config = dict(
    model='masked spectrogram model',
    dataset='strings of digits, spoken by a formant synthesiser in many voices',
    train_examples=39062,
    n_mels=64,
    hop_length=160,
    input='log_mel',
    win_length=400,
    method='simmim',
    mask_ratio=0.75,
    loss='l1',
    arch='coatnet',
    norm='layernorm',
    norm_position='pre',
    hidden_act='swiglu',
    mlp_ratio=3,
    head_dim=64,
    fused_qkv=False,
    qk_norm=False,
    parallel_block=False,
    inner_norm=True,
    drop_path=0.05,
    patch_size=[4, 4],
    conv_stem=False,
    depths=[8, 8],
    widths=[80, 160],
    init='kaiming_normal',
    residual_init='none',
    optimizer='soap',
    beta2=0.99,
    learning_rate=0.0046,
    beta1=0.9,
    shampoo_beta=0.99,
    eps=1e-08,
    precondition_frequency=25,
    max_precond_dim=1024,
    one_sided=False,
    adamw_lr_other_params=0.00097,
    max_steps=11600,
    batch_size=64,
    epochs=19.0,
    lr_schedule='poly',
    final_lr_fraction=0.1,
    warmup_steps=230,
    weight_decay=0.06,
    adamw_weight_decay_other_params=0,
)
Rows from block 8 of a small masked spectrogram model, named by matrix and row number. Rows with one number belong to one neuron. Each number is 128 + 32 x the weight over its row's rms, rounded and kept within 0 to 255. All counts start at 0. Numbers have three digits each.
After each neuron's rows are labels from the 100 clips, of 14976, where the neuron reaches its largest size: "peak on" is the class under the peak; "strongest on" is what is common among them. Only what is clearly more common there than usual is listed. The data: strings of digits, spoken by a formant synthesiser in many voices. In brackets: how many of the 100, against the usual share in percent.
# gate: MLP gate (model.blocks.8.mlp.gate.weight, 480x160), inputs 80-159
# fc1: MLP up (model.blocks.8.mlp.fc1.weight, 480x160), inputs 80-159
# fc2: MLP down (model.blocks.8.mlp.fc2.weight, 160x480, transposed), outputs 80-159

gate.88:103125121101114153157145116091155124120071163137122162094093148078080121130128085084157127138151120130136194120128117083144076171158146087214169159193110124141116120091133075171147150104154130134104164146096139152166109134149109164109035152
fc1.88:124098121081166069117144142135162102117108103154090069130161118118126110136134154145152163177129190148140137112171101159129137101104107120077095156147130185132082170146088131184104122120148109160107137142138136111147116116122083086104118105
fc2.88:173128094167100162091130087131114125173109072133165141100176131157122105111143136120090137074103167146126151108123096100114060192122097119081090076086169124123193168131167162100134103160142201128166091134105143168126119099117119149109139098
peak on: /s/ (58 vs 4.8)
strongest on: "six" (73 vs 25.8); first digit: six (28 vs 9.7)

gate.396:146084125096089176189083122158101155175126143110123147155132170144106098132126146177107089136135122078155175130120140170134154167158145178120122144057107124129143152164102097066154170099028121152071112187117150122148159146170140144146102141
fc1.396:118228126132127064109164101175144162091120159123108143134106118159166121100130114141085175136142067102157133135111156111125186118130094109138183129097137136159075141136165109180104064153107112155110108138148100112160069096134160100116128140
fc2.396:137182162103127090070127171112123155157082064150112150113157064060130148080124154098153138126156091106141116144114123033132142099185141121167072097156160147113130156154108080130143133121107114092147096175159160157111136161182114143165166151
peak on: /aɪ/ (30 vs 6.8)
strongest on: voice: high voice (83 vs 25)

gate.56:135100143134095083120126120173088101188141138141121101188060174138148181080085116193093084152125091152153062131183129133134144148120116135102129106134105178167109097113073149119160086071135089114091086126077141107104106130086121138144104151
fc1.56:183176135173078110089134158117124108131128129077077114097125116108090123105106150166146164142116128151208129151127138144142171069145092089118150118095104171164098159114164161105093102163187163067134113067146181092083092140113089091155100168
fc2.56:076167154061151118120099135175107091121139132126173148143139145126119149142092179100057145177124068117122142091153093147160113119155173165163065141143182126075156051131069116099140111133069150165137095136135125136140163111091164161071134159
peak on: /k/ (96 vs 1.7)
strongest on: "six" (100 vs 25.8); reverberation (65 vs 35.5); first digit: six (59 vs 9.7); pink noise (34 vs 12.4)

gate.63:114102138158166163132061147108124132104097131129129177094095135179087096125091129100140074090141086180140143065139190163104115146143144130106099151137132104098161084075136134131154117107103125074145156152113098129179111194085129098100164161
fc1.63:084113146165174170137145126143154113099150193133067116081082121152119168103105157107117124035130133177192133093146136119063135116134089170113120129170165125117120103048139162159156145179113160130194103114121160099108138115115083163089142124
fc2.63:116157108128086115112114166109187157141192182175167062095135168105093133063154138135163107138135128146116092101170122145139064103163144097175091156070095074145074135045060133100160130117127105143161107157092133155150136106130132134169165117
peak on: /k/ (30 vs 1.7); /t/ (27 vs 3.3)
strongest on: "six" (62 vs 25.8); number of digits: 5 (41 vs 19.5); first digit: six (30 vs 9.7)

gate.367:146109127137126106137095135100199097149105134115122133146131165196085109062126099168116128078107146143100100088131128122141139114131056142145131170058134086079148199128090164138172165132109191070157110119146119161080123082134143084113123101
fc1.367:128062116114125183130193132148131151059102134144155177126179034124094073104112130098130129149163135109116123129127132159178117088140124163066141104112188155165135198152068147115059129109135056154101123104191151129126144136101154075085130077
fc2.367:144123120109111072125120160076142120105117079137140141048109101117107155081125088181165158119084131139101136076133091100126146123122059090138122143106171117068146161135173111162137120170092151099133183144139219104136032047114108132198124114
peak on: /eɪ/ (68 vs 3)
strongest on: "eight" (81 vs 25.9); first digit: eight (53 vs 9.6); last digit: eight (32 vs 10.2)

gate.405:140114097120141121105050145154180106064082143137097110193137173153187145114153116125127165149099125147157076092128130114092199163083187169161095204108074131073108134119162131089113163096103098063087109145101142105086084135095086176144123133
fc1.405:135115166117131139167182152130091091222157063134149130101129128106088136159147102094108087112154179175074139123150141172120082149159134160147163083182208094142164148193126142127121067072144154120104089170108136099157117131079117112158180165
fc2.405:099112123125100158114126128107126153133045203146216114055100134137159152113140103120106126127050113106173133059180118097132100158096119097153096127143120118102140171141133078135138160085083109088127121080109064107107143081160073114138161131
peak on: /eɪ/ (79 vs 3)
strongest on: "eight" (92 vs 25.9); first digit: eight (38 vs 9.6); last digit: eight (26 vs 10.2)

gate.222:200177130140117107173114172144121161142119139142155148131166129130191186122106172116141116185119122146104196089138171112154146171076150136154113154072075089094131082143053156127181119093167157164066131105122126097186076112124116149174106112
fc1.222:096181159092127126127170138171073106126127169091142101112121113142157149169153146078168081129150102142114101154152099174153179135139159114083155146142102182092143165077147083125184088128129077130130068154168137085168174102130129088184103184
fc2.222:069143140067134156128173107116142137132133168155110084107147112163163094140106150117105088183111079064158143103163200087145135124086156104127078160054163075169163099107095102161139074173123114139116201145153099136167133124092151118128120110
peak on: /s/ (54 vs 4.8); /z/ (36 vs 1.2)
strongest on: "six" (61 vs 25.8); "zero" (53 vs 26.5); white noise (45 vs 11.9); first digit: six (27 vs 9.7)

gate.441:150138148131147061142143115107128139171131154155079154119156095092095063153154121107116134106138098123108119076138175106199128075104118111120133078140145155130192148118109097128084121166094100083141124144132148112127110095093198137119182069
fc1.441:059093124143135086128155106194130164098112139072125124113136151056205119141106078097170147218140153124173135105140115093121139149104131140103089134145093067161110136125163124108141109131086125092062137111117131136169121157105127106142111141
fc2.441:175111120089090146141058138130158126174134096110168163122137143127148106111127168122112122104143106133099122129150099133113129100106078175180131164142149151111139153135187107117078153081117127183178100129170157132120142129157167147123155139
peak on: /ɔ/ (89 vs 2.8)
strongest on: "four" (91 vs 26.3); voice: deep voice (75 vs 25.2); first digit: four (39 vs 10.2)

gate.288:086129181143104066146121144088160111150123057102089178113146047128155095139149130086168082137123108122079154094146141166197131070098112099162089098122191119125078130137127145140150097055125141137158112109129122134143074104110125135178154171
fc1.288:124094175108142070073103165123160161121103142178135125096098075149130108117095114069131202113086164114150102106149110131078163103091099060082069096120102137110164174127031074189163108159185135134153124146089132139050136149115105107152144115
fc2.288:126134170137159166156108100142118173141146154100127164075161137116088109152133078104124108135099117161099163080101152162183167175122158162147087188072111077198148143158186086191101143090081113110108152114111120141098191123131135075140133175
peak on: /ɹ/ (65 vs 2.7)
strongest on: "four" (82 vs 26.3); first digit: four (45 vs 10.2)

gate.344:105105113151138064081115125089099175090156100105072136107190164171137155176133161139141149149190132113120127082152158085111141124134105124175149159155055120113130192168100148117125134136085141147036088125126154098068156038112100126161172175
fc1.344:233095091116126103094112105068111180095139159143094175171164134092107154146167071139122124118135134096081187131132130165123181162157128129134157052197151154107102171169144152170122145133070134129052102107113090075073083165132154126143130143
fc2.344:122201117110116184161106110126176145067118141160117106078114147191162149169088120157079143103127098126151117139085167064115163163125105117142134027161121154103118084151142132168143152081052141131110092095092129111166125067108150172131152132
peak on: /ɹ/ (84 vs 2.7)
strongest on: "zero" (91 vs 26.5); first digit: zero (31 vs 10)

gate.31:156123130123178144132122099121137171104139114204098093156139199167185135088176195150126128099101128097127169116132123091148119154138136158129121125127094104101184083107128129133092199132131120158115145100109102145144105113131212150154142145
fc1.31:125175117082154122139193188089197169103127168122135089157145151120151210156105122097152168131097178149119172143162100103096113168125168161155119178173101146113134125133142107091072196128160117103109113100150103122124114090105123126185143141
fc2.31:119124136144169111097156072099086092146120117161125081114169119169088113127111018143080097133116144173120162149067195126132187144077143110147084130178161104162177170136103158146122140102109134089117190169118117123105156149124190124084130144
peak on: /eɪ/ (37 vs 3)
strongest on: "eight" (58 vs 25.9); first digit: eight (30 vs 9.6)

gate.46:117108120189162077149128169117153127126081068129122061149128154144156153136129149144150186187180158075152121176160150127112138156103142139161160128098124137122180109103088079120105173089123151069116075158151111170106123118118094131151134074
fc1.46:146110083163152166095137127164130152100076133103059101159164142115115105117138154138128128157153114077110065125084166137109179137131100172161116139144077122104097087130113049101128165097087133129129150110144128143091080165111101130088102103
fc2.46:091114146105110125117138124142078059147149140095124117113150170158140132141153181131074100098103138130127094102123116095112106133099135184144101109150108148094194174184130122146130115137129129060201153106082111103122097138187103085027145170
peak on: /eɪ/ (58 vs 3); /aɪ/ (42 vs 6.8)
strongest on: "eight" (66 vs 25.9); "nine" (53 vs 26.3); first digit: eight (31 vs 9.6)

gate.86:147132160080104056085126100107126115095135112125054082127099080080134086109127102092126122083141112187120083101123126109117088090096116120097107125101078121130094088112064158163102148078136136144078098109113105116119076083115097107111071105
fc1.86:109108124165182116181164130145103127161125104151171140137110139174134168146097147166120184156145087133140139133137163131171134122173161171207176109152151169141172171154152172119166171153169147158119138096126168098142160136164158173139181176
fc2.86:137087158082183097098115066139143093124135155125127142171171123114157107091084143119139149162096149160109164117129125187124069181086119189152092180157139089151105115153102099133115121125114172072157112066077130088118144089139141117167090124
peak on: /aɪ/ (34 vs 6.8)
strongest on: clipping (45 vs 8.3)

gate.457:149142100115072135140127074165155112121126121061188084163143088161167131233089124128129123107113073111180087094098168157152111165134118148099079142157065120133113134125133050133089173159154101097135129146106119125108115095163098142140112156
fc1.457:100146096180092169110141056158056151167122108081146122136149152120103128132151111164170141096153088054123138194128158114173119195158102038099113128111105079196159149120183188134166136148178107152178151104140139131138187174124170108128162164
fc2.457:169082100053085126121139122146112141114138170142170114144101080085226130176157122080129129174088110127220120129132138173192123125104129181103101178105127106138157079117101134126065116131135148088126072163091067109108108122098115092093108130
peak on: /oʊ/ (99 vs 1.9)
strongest on: "zero" (100 vs 26.5); first digit: zero (56 vs 10); last digit: zero (26 vs 10.1)

gate.314:191161130122080058129063163116167142122178093123166153134103112128136109085111106170074165130133176132125097108108091084167163135176150088113176128152122136129209142150169138147139111063130149097179136143144090092130123100130146116091124147
fc1.314:124163119171095146167122114106143163123139113116139120160124077157127140099172058136095104142134135080133134135162176098116081165149185183101122139127077077143064127101116091093089144101122157136099139109160131166108096136157133123105196194
fc2.314:101127120163181194103114094118147091155130122128150140123108116181084157052126087132142093142121133141122159172209169172167139101168119085182090176096161119156145187149132161134104082162183070131200142134099233119142119155108154111122117119
peak on: /s/ (63 vs 4.8); /t/ (33 vs 3.3)
strongest on: "six" (71 vs 25.8); first digit: six (33 vs 9.7); first digit: eight (25 vs 9.6)

gate.266:140084108130137077111071130104149135094137081151103116119016147116159127067138149117076125104097109148083150158111125165078131122177122111142114132143084120111156150131108107083101133146131123111150153122120094096169215101122155048110096169
fc1.266:137146164113131198092117076185129120096121067108143181098116148156113173155133115116169137152106141138095134143138094195145119129135134073112114121126105148126087124110108161120150133106114103125158113104133156176141164159093122076148142149
fc2.266:087120136130100097193075146135127100134145176139094098185123166131130020122098087114122114105100184117136137112062126077153186086154145134094134144114179082132066103140157086187163172093072086104140145143117125091136111121116153086156101156
peak on: /t/ (37 vs 3.3)
strongest on: whispered (32 vs 5)

gate.155:138010132053142134118104115179151167084152115106173167134142096139091145127122141062098157156111145141131135088111144168102144143128112130074192157094124113120127101087199116083135095112150089141153141107148111106155125124145108162127178166
fc1.155:136110117088175175129153097194138150115127148131172126149126074132154118133155133137143146152028159183149152084126129165095105129124099123073142147065130121127154115126193153074120072090088155153175154090102115109167127120108093153074195141
fc2.155:095149110118128133115095143154072145158093128161143241199077127155124075113126131102090107094158133137136175132158160144190146119123122168123145155145145183131176108167080118158132076116080165082125151081108059110132147133150155131143120150
peak on: /ʌ/ (62 vs 2); /w/ (38 vs 1)
strongest on: "one" (100 vs 26.3); voice: low voice (52 vs 25); first digit: one (45 vs 10)

gate.430:108173166148112175116134144134128096136162167182119255110137128150149092118097081153138108104098190123154202148192160138098134195106110110156072062157063175153126079104186101119134128099112164110095140142159164095170128101175165123046101172
fc1.430:118125101106183100162134082079135112141122112089143027181097116120105098125130168108136169128136080163115027156117168072158142089140101123120143175136126072119108165150102100152169136147102130172138086127082102127111139128123135177174126125
fc2.430:095201138142093173142172088135168125149170150135132228081143156137129166130134116113150164143089169067143154094117131157108114143129121065149178115109165136184128145131147152076126128150177090134083168140138141176132134117231106109123142084
peak on: /s/ (46 vs 4.8)
strongest on: "six" (63 vs 25.8); "zero" (56 vs 26.5); muffled (low-pass) (52 vs 11.7); first digit: six (25 vs 9.7)

gate.216:140125172147153173106099087122147121132103091119094155122124127114098059092130145103119080136054118169197089124109087100102145118126130146129093119077150111106138188098098128070105200141127174206079164138098166132140143164159128142061138100
fc1.216:118101143108096107067155109123164047096142098072174153135159208149132183132137173121164107176164105120124148183116147119141172111146153095142103092164111123080056116128168124189148092137158135100161142093131115115133143088111129108163133161
fc2.216:098134171150142126110086140175083069176132094080092091158190104116077124110117186070158126125139076125110158091138069131096134153137130107135130078143110120122173124164129121087091150169088169132137135129143124158131153179188089129097087169
peak on: /t/ (27 vs 3.3)
strongest on: reverberation (64 vs 35.5)

gate.350:188106117193120152174089100125158102114091168125120087158136114132164116095168120163109141139098114143142128170140192130132128149158091142132145145159191161151177113143191087115109140090152136135178085048160106134153116097106101127116107149
fc1.350:150165097108131109127149105122141108160106102079077162142117172089123063081160123104120092122116103110124104092175158122098093071120100165115170065128120111147065157139074109165061168110074074081116148129086156156116075144130124150069128108
fc2.350:094121168106154178124178118125142154125128107114200103105124051140118160194107188169155104139072124161111160109119123121186158082156148100122088113180129094119175205149170148100157135108204158137066140147132135138125134127139091103132168150
peak on: /oʊ/ (95 vs 1.9)
strongest on: "zero" (99 vs 26.5); voice: child-like voice (61 vs 24.8); first digit: zero (50 vs 10)

gate.369:119193134134097133163092140161065095134150172121177150157082097184143124161163113159162088147081148083179119079143158148101131091068130114161069156165078119124144188090125137086104116102180188205137077129138122121140113120152156125100131163
fc1.369:091173174130157122072118097134176121163142157179106100165105101123188105144084151141183146174100144113151119112107131070072072110130135089152083145123050126109180085150147123035143103127162144114159140133088149167186158121158154104121099119
fc2.369:079061106174085144107185132172089071100118026094097151136100127166079110082133114104104157131170104113143104139098142173153183165168131165103097119107162155131130137120165099135166079116102155152109158084127107082098165137133160086150147119
peak on: /ʌ/ (88 vs 2)
strongest on: "one" (92 vs 26.3); voice: child-like voice (72 vs 24.8); quiet level (60 vs 29.2); first digit: one (44 vs 10)

gate.99:107124159168098140155191079135070080094142127154124121147117138140104157128114142162126115145163152101130136144118172137109175129061160096184106136172167110093151154110111120169163075123112104185152178132153073179153148118179147115168166105
fc1.99:125127150114124093135094117094160118122121147148189085093152095100146107127183109096089140083111084160185135148096132093130053135140112114034152095118124077162109147101104098088126120142112148098112104150131132141120122127048082159077160065
fc2.99:144139098141123123083116119102071165153110109106133110075108111118085115121121123129134156119164091174040061131144140215118088185122150096109115110129107097122144136172142052133118160115109173133146156109097176125094135134197140052105143132
peak on: /ɹ/ (78 vs 2.7)
strongest on: "three" (100 vs 26); reverberation (90 vs 35.5); first digit: three (65 vs 10); last digit: three (28 vs 9.7)

gate.159:159130098121111098090109112099089140146081190140155145078090154113136095178083172172106137167155133091207149162117100078101112103129116118149107148079135145087087112183101085095132126076114154138158090067170127155121080160075120190146110116
fc1.159:122083129164097114139133120143090191088130136127112150115133176173149071129120132107188078140139167091142109135088084198078163153187136105105099126122115157104090126105102115159082222201195117148130128104117098129111084124106150171146110109
fc2.159:120130116209152109131157110167143149099138083116112104213104186119148203132147135105125067132113151091102146158152133098061128097060059116124178111129105110166107102116130130115130156088081089143101122120086146094095091157118109175127098064
peak on: /ɹ/ (97 vs 2.7)
strongest on: "three" (98 vs 26); number of digits: 5 (51 vs 19.5); first digit: three (46 vs 10)

gate.137:149098088073135113088146088158149206078068132142127118147128136178141166119101090138121124139138059088153133141110168177091129186170102129098160120110152031102132088153097101115140139098132177098158115124095132102122115135125076150098096099
fc1.137:132163080075168094130192097114113187109050136134137123148134097090098188094080134099171111165157072082145172132137117169112113150166100136129153137113116074145102053147077159091167120142153169102061083067106132089111108139134169101124131146
fc2.137:079136108198168129149160167082107133086057135130116085138132095164115095105166129132104106065088152144122134119155132156118121079138170140134109185047095156127105109114127062177136132134165141140158130147118043105173120165116182102062148148
peak on: /ʌ/ (57 vs 2); /aɪ/ (43 vs 6.8)
strongest on: voice: deep voice (75 vs 25.2); "one" (64 vs 26.3); first digit: one (32 vs 10)

gate.301:093171161169131151091152041106098064102116089150129143104124170143130134114135177101164151144122068103091147141125129082187131096108114151136090086135132121160133107091175129115083091114139140086141141091090103103098104090089149146109158085
fc1.301:116127190139171124115127089113098113119173137116182198108088143133109124158134193134120122119098102093073145118104082097183164115145067145187108097120107125084124160091169130128053116118110101133108136126145185124087123058105126171074144117
fc2.301:187116182101098076150127112140127168131157179185098104173131082133131100162117126136113125096064126140204128124131136137073092129144118127119125132107207109135080099116145165118110131090132123089137180148137153083108078090081071145156136105
peak on: /ɹ/ (98 vs 2.7)
strongest on: "three" (100 vs 26); first digit: three (62 vs 10); voice: low voice (56 vs 25)

gate.362:103137114130145166194058121200116149144125186075152206125155173154169020143105121126133140101142139112185157127127110108129146131162148144164098105049151099088119172131145155102116158161153111101126179132109156098097151102108140136114109170
fc1.362:119109116179044158072178101164133124146129137165085071095133161088194156116028117186073137113149116162112112081101138156094098119101163133137137064143130111119119124196110213121148101083087144095094116087144119192107123165153117148094117119
fc2.362:139123097144133099107132108121144152175140042155142115104127131085145199157152126134121104088169119061071172097115122165080127147094172142114051096102067127115180130148089090202151144119138135131157107135081099128100145148131137120126157159
peak on: /k/ (100 vs 1.7)
strongest on: "six" (100 vs 25.8); first digit: six (58 vs 9.7); last digit: six (34 vs 9.8)

gate.427:184136183138143120159118141127172152155150052188164135094120132151123201158108200131105124097142099149127120101089170083199060157154110097173082145155112125072164129148112098128137103133124114109104142186092125125148157131138113132155168152
fc1.427:119123140201066121099105167173091139148106195093084097139185129077162110103135056135090090132101159158143126144169114139131180090107100141124146119081188202194160144093133106159139115106089142147104100075133108118105136146144147128164110119
fc2.427:125089163123099203134119105105130121086113142128096127085168107154132130097125148122173161140107124135128059105107146118109091110123131121100180132077155113146127197137149134194075096171151151112131182100163101161139079142141103112135143150
peak on: /t/ (94 vs 3.3)
strongest on: "eight" (100 vs 25.9); voice: deep voice (56 vs 25.2); first digit: eight (52 vs 9.6)

gate.381:108159106133124161171076150152163126128139139166097096151122135139132081150162122151131113120156100106123153092156116164167145120141121159107161118086193088111140158099170153089096095089114129071152171125095139084146106147075097096072149195
fc1.381:084045104137110168099104119135168093160081117133097064109133183141106155069106160124123108152161068142117123129138147130151106104101135141133095156097122129164092138160147086099162116179161069087163147158147119100157199169181116086138152112
fc2.381:164131145127163119111158136183091120148131125126152145153152077089125173150110121127095142154079187103133076137088140065060149142124110096076141093185078173108132174141104077138169159150133163120141043109108099155070139109113101146152123099
peak on: /k/ (46 vs 1.7); /ɹ/ (36 vs 2.7)
strongest on: "six" (67 vs 25.8); "four" (59 vs 26.3); first digit: four (29 vs 10.2)

gate.348:068129115138136089109150134094119109139125127141157136157110114096172164135163118116094147121091129101103148130108187134168124121075150136068141119104103144044080123171100090116080170140134116083079160110127146142128046148087100046075143134
fc1.348:137143156117109124135134121135152068124136146085094101104108107124097100083137151138137176185166111169095111131139097089118168158146100071190146114160070164159158088104137150149166071135093087137148104172122137145141153164146142197103164198
fc2.348:162100101129165117104136139112100139127097092066088090126118102130204113144100146156136160111075088118095230131170140162145103132085144196062098148165152136114140146103168126115110111119125116039145133137116097096131079105088068119098105113
peak on: /aɪ/ (33 vs 6.8); /eɪ/ (27 vs 3)
strongest on: reverberation (61 vs 35.5); clipping (57 vs 8.3)

gate.134:089111103103168217086147088104131125138110143109070118180132144114113117178067128162173082117099148147098177139137088082089119093112076121161139143088183106071068090105169185102166116130140105119188167163150162137095119137126060160033093156
fc1.134:111070124184108219130103136090156150167079117105127108093121115033141072090148170091108046142166107155108155106144127119124083138170152136145122058157183097145129148127154146115085111173083126117146153145177207144092139092151090115099109084
fc2.134:213107113129083060155201082109117105093146127167157108145103117102100105158099142193111137142106135106131166081083097093149158094090113172091117135089154131104107128128113110074170112145156124092142175205125128097098166119033100144102135128
peak on: /ɹ/ (99 vs 2.7)
strongest on: "four" (100 vs 26.3); first digit: four (61 vs 10.2)

gate.245:129174058171131147167107067118142149159144131095126083185169104148138108113143124103123178098134090065145062109144184138121113097108165154128168144110085125162125110152143118108093111095128140143202112175133133168111130091085182176122134096
fc1.245:094133087166059134093117075090098139175123118138164103119095114095124134148072175136120128042139104113111110096149080160107146117138129167121135040106073064203124122122161069125103095154127125169144103176131140188178144110116171113068107183
fc2.245:094143153092148095171127137107154107115114117139147126124081077148126161224120095148142145063052183124113088137124180184084110127151076086136137074197131124111105177116127115157152063113154144146152117122128164181122102115111113094128154163
peak on: /oʊ/ (100 vs 1.9)
strongest on: "zero" (100 vs 26.5); voice: high voice (72 vs 25); first digit: zero (64 vs 10); last digit: zero (35 vs 10.1)

gate.36:181107119153130096123168190136150069069162135132064154183164151116150160129171123134154119133142141119219084162161117119164116092075168140163118110150092103149113147144091126170153153135123057142147070063153146118145147183125153101126132145
fc1.36:130117175107048179111123164131104191108175121121129195173110062166110118111133147165187156134150178116118156118095137125126181130122139154075165135079177110095101116132125069124128119137137175123076101142151144114106138104154093098084156094
fc2.36:176122122120127068125174116093105126115069177098091083123118157155108226138190122131150139201133105111071156110166100136146098147114080148130153106152084147081200159101080155095161139110117074138118141151120105115137166146115125138124103138
peak on: /eɪ/ (64 vs 3); /t/ (25 vs 3.3)
strongest on: "eight" (92 vs 25.9); reverberation (89 vs 35.5); first digit: eight (43 vs 9.6); last digit: eight (32 vs 10.2)

gate.239:192150134078188108169141127193120126100081083133110130134125110115146116149088101137148137141127127136188142125172197177094102178122080166109192143126142119192087129132174138141154145107074085104058153137119134100112129103149146131128105090
fc1.239:058164134131120114127131141135116190207127125098179089175164147165175105130204135216141123140108104164095132136124115093133125114124129108170150113110110125092165152139166111115092142128160121148150117127154092222111170185145126120108101132
fc2.239:155134172137101165083124140165175133114080109072076084105144138140120165187097099145162127136172193137089123107155124025138123144138144110141150081111100154116114129095185108115240150119144106174150168069113163122129136158099152153107076145
peak on: /ʌ/ (58 vs 2)
strongest on: "one" (77 vs 26.3); voice: child-like voice (56 vs 24.8); first digit: one (32 vs 10)

gate.327:143137081114164175104098124174121150060131154137139174132116151114123098139134192138177153123144087130150077103111166160172101121124150085186114188111137148149144108099141095073140162100155138102199152149128150099067132088086117197141161109
fc1.327:146160102092107149070155095147091112103118147069174208080139161103135099095151187102144084145089140140141075135114105090141132130095170112152140110126108148090125121123084198109144144145167142148142163137145199139142138138115118183078114152
fc2.327:114136141097110138149135105145144143098104119155099146157113099127141092187104134116102131140202104048088164141147101146141158094079082099149113175084142174129070085152096132125113166143148153120159169188153172107087076187083101147155138136
peak on: /ɹ/ (78 vs 2.7)
strongest on: "three" (100 vs 26); voice: deep voice (72 vs 25.2); first digit: three (36 vs 10)

gate.335:160071138085127100101168173164065149116131120106065175102144108093110084128136135190116179115149137221115111138120129180116091082134124100108093100097095149164139104132115148093077130145165143115159139119150135110121124129147198160108098066
fc1.335:125166134153177165094119101131141161145128109121155137075093170208089139160111100126096144124105169097133136102111182118218094117183119149212162206150179090133081099165111116124126177097098136101089127149153130105073126090146070111118168177
fc2.335:099097056142119102091159092129104135171093129132137103188145111124157144064138197141179170124122125103130158186107133145115126161123107101099126101129146132158130150138125158111127136092191168166083130111099108108090128161160130144155048148
peak on: /eɪ/ (38 vs 3)
strongest on: "eight" (72 vs 25.9); reverberation (60 vs 35.5); first digit: eight (40 vs 9.6)

gate.333:124083107102137080125098126050139149097105170131069131100059085139112148170145105157143134077134093160153110095140110122139083111132087091151057127156168136129102167138108102143093136095161066095123102091128093192205041113150119126109085160
fc1.333:092180140074170097128098118091103149146143138129074169147094053138101147158107155143175117127113115149136111089110132115167093099140111132109088150179162131148114085121115131133107103132154088042109065067154084170175041148142120148094100111
fc2.333:133082224172046149178103121136128158106162192116173089155151148136198135140138134177087143093116099080136186144168115156179162135084154163112112093139116126117139142158100106093097093152143150142180200184143162126139172115093146173151137130
peak on: /oʊ/ (83 vs 1.9)
strongest on: "zero" (90 vs 26.5); voice: child-like voice (81 vs 24.8); first digit: zero (43 vs 10)

gate.49:171143092164160145144129182143137131180151099130133151116114144149127098123127150153126170122122172086112142086105127116177173179152127105083107140090177162201100167075159111163108114131121097095056127134159114168132121096080228061137141105
fc1.49:118181107188144157116060093179148127148147131160106107141094172111151139138141144145124194105097160136099122129093127159080126154167131083152117110188077126179171137124080118159138090161084157159131111103140103087106064120078135165165154136
fc2.49:164108130146151180057142092079072101069120132141104124115177152124144057146122102149129145134076168111140127133151146117130063135118187128153157223112120032148146109137150188155107113133186110092096174105117099159093129144146141102136127108
peak on: /k/ (56 vs 1.7)
strongest on: voice: child-like voice (76 vs 24.8); "six" (73 vs 25.8); first digit: eight (30 vs 9.6); first digit: six (30 vs 9.7)

gate.106:164180200099090095054170137115169115128152112141113098114124147113115137138102123194136151151123118155170102096190130115163136138142120150198160099123171191149136147116106175093139107092168173090143156111156172143131165109080068118107122153
fc1.106:140082195133112140038110103164146135125149116111121114125127162099063244047093150137080142130094162089132166082187138158092118113133096123141161153185110153149093137071104166103130135145118130121090113098146168073170117112110144121172122147
fc2.106:134120109111134143107151132131130122110130116095178096099120127137070132126120154123060183107126134110219164094147145099080120174120153146109107095182186090119154080120092118096135099126129163138086153158104111161126138093102144132086108102
peak on: /k/ (100 vs 1.7)
strongest on: "six" (100 vs 25.8); first digit: six (50 vs 9.7); pink noise (41 vs 12.4); last digit: six (27 vs 9.8)

gate.464:115060124178138057161080095112111171129115134162192096155066095135108096118135081078154124113147111127127130134142091173076116156089098182133107131130165084202168154133120125141177144160113139134153160160104135125151132105167090160165209140
fc1.464:104135142102126128100177186120160106124105110137092073151161114105107113133176142143124109175132156115167136125146184129149194108159202099142134115128093130114057112137080097105080149113149097105110090114155095146052190153143149094135113139
fc2.464:132094149138071107131053112134123163175087106101173109184093148115104155149123130112158144100141088156125136123116128186101130101156131110169170103079127145103164163125151084157183092159163157141133139212135124126131132146142159182142131150
peak on: /eɪ/ (26 vs 3); /i/ (25 vs 2.3)
strongest on: muffled (low-pass) (55 vs 11.7); voice: low voice (53 vs 25)

gate.21:165185108110142153168149126139106198102133163079176140137115125105144085109116104145108098114183205108124158081182127169094124152084156054139103157140139197128132043099129137136147169152170117090123132129127197159180134097082143150146161156
fc1.21:059131087128120115146157145121104131164171219138119142088130148179125125087103084068133167126182169135087109118113156144131128104111078156118173142148096140169150154164174101131108162118166066172127148102086109169095100150119169090159094106
fc2.21:150118170147086192105129191123081116116101095150131084073142115129118182099166156108151130151094135106128115079151125126087144139134198135083147094127141122126110199105161110067100184109112107119108093161158106103120069085164127112169110178
peak on: /k/ (81 vs 1.7)
strongest on: "six" (96 vs 25.8); first digit: six (57 vs 9.7)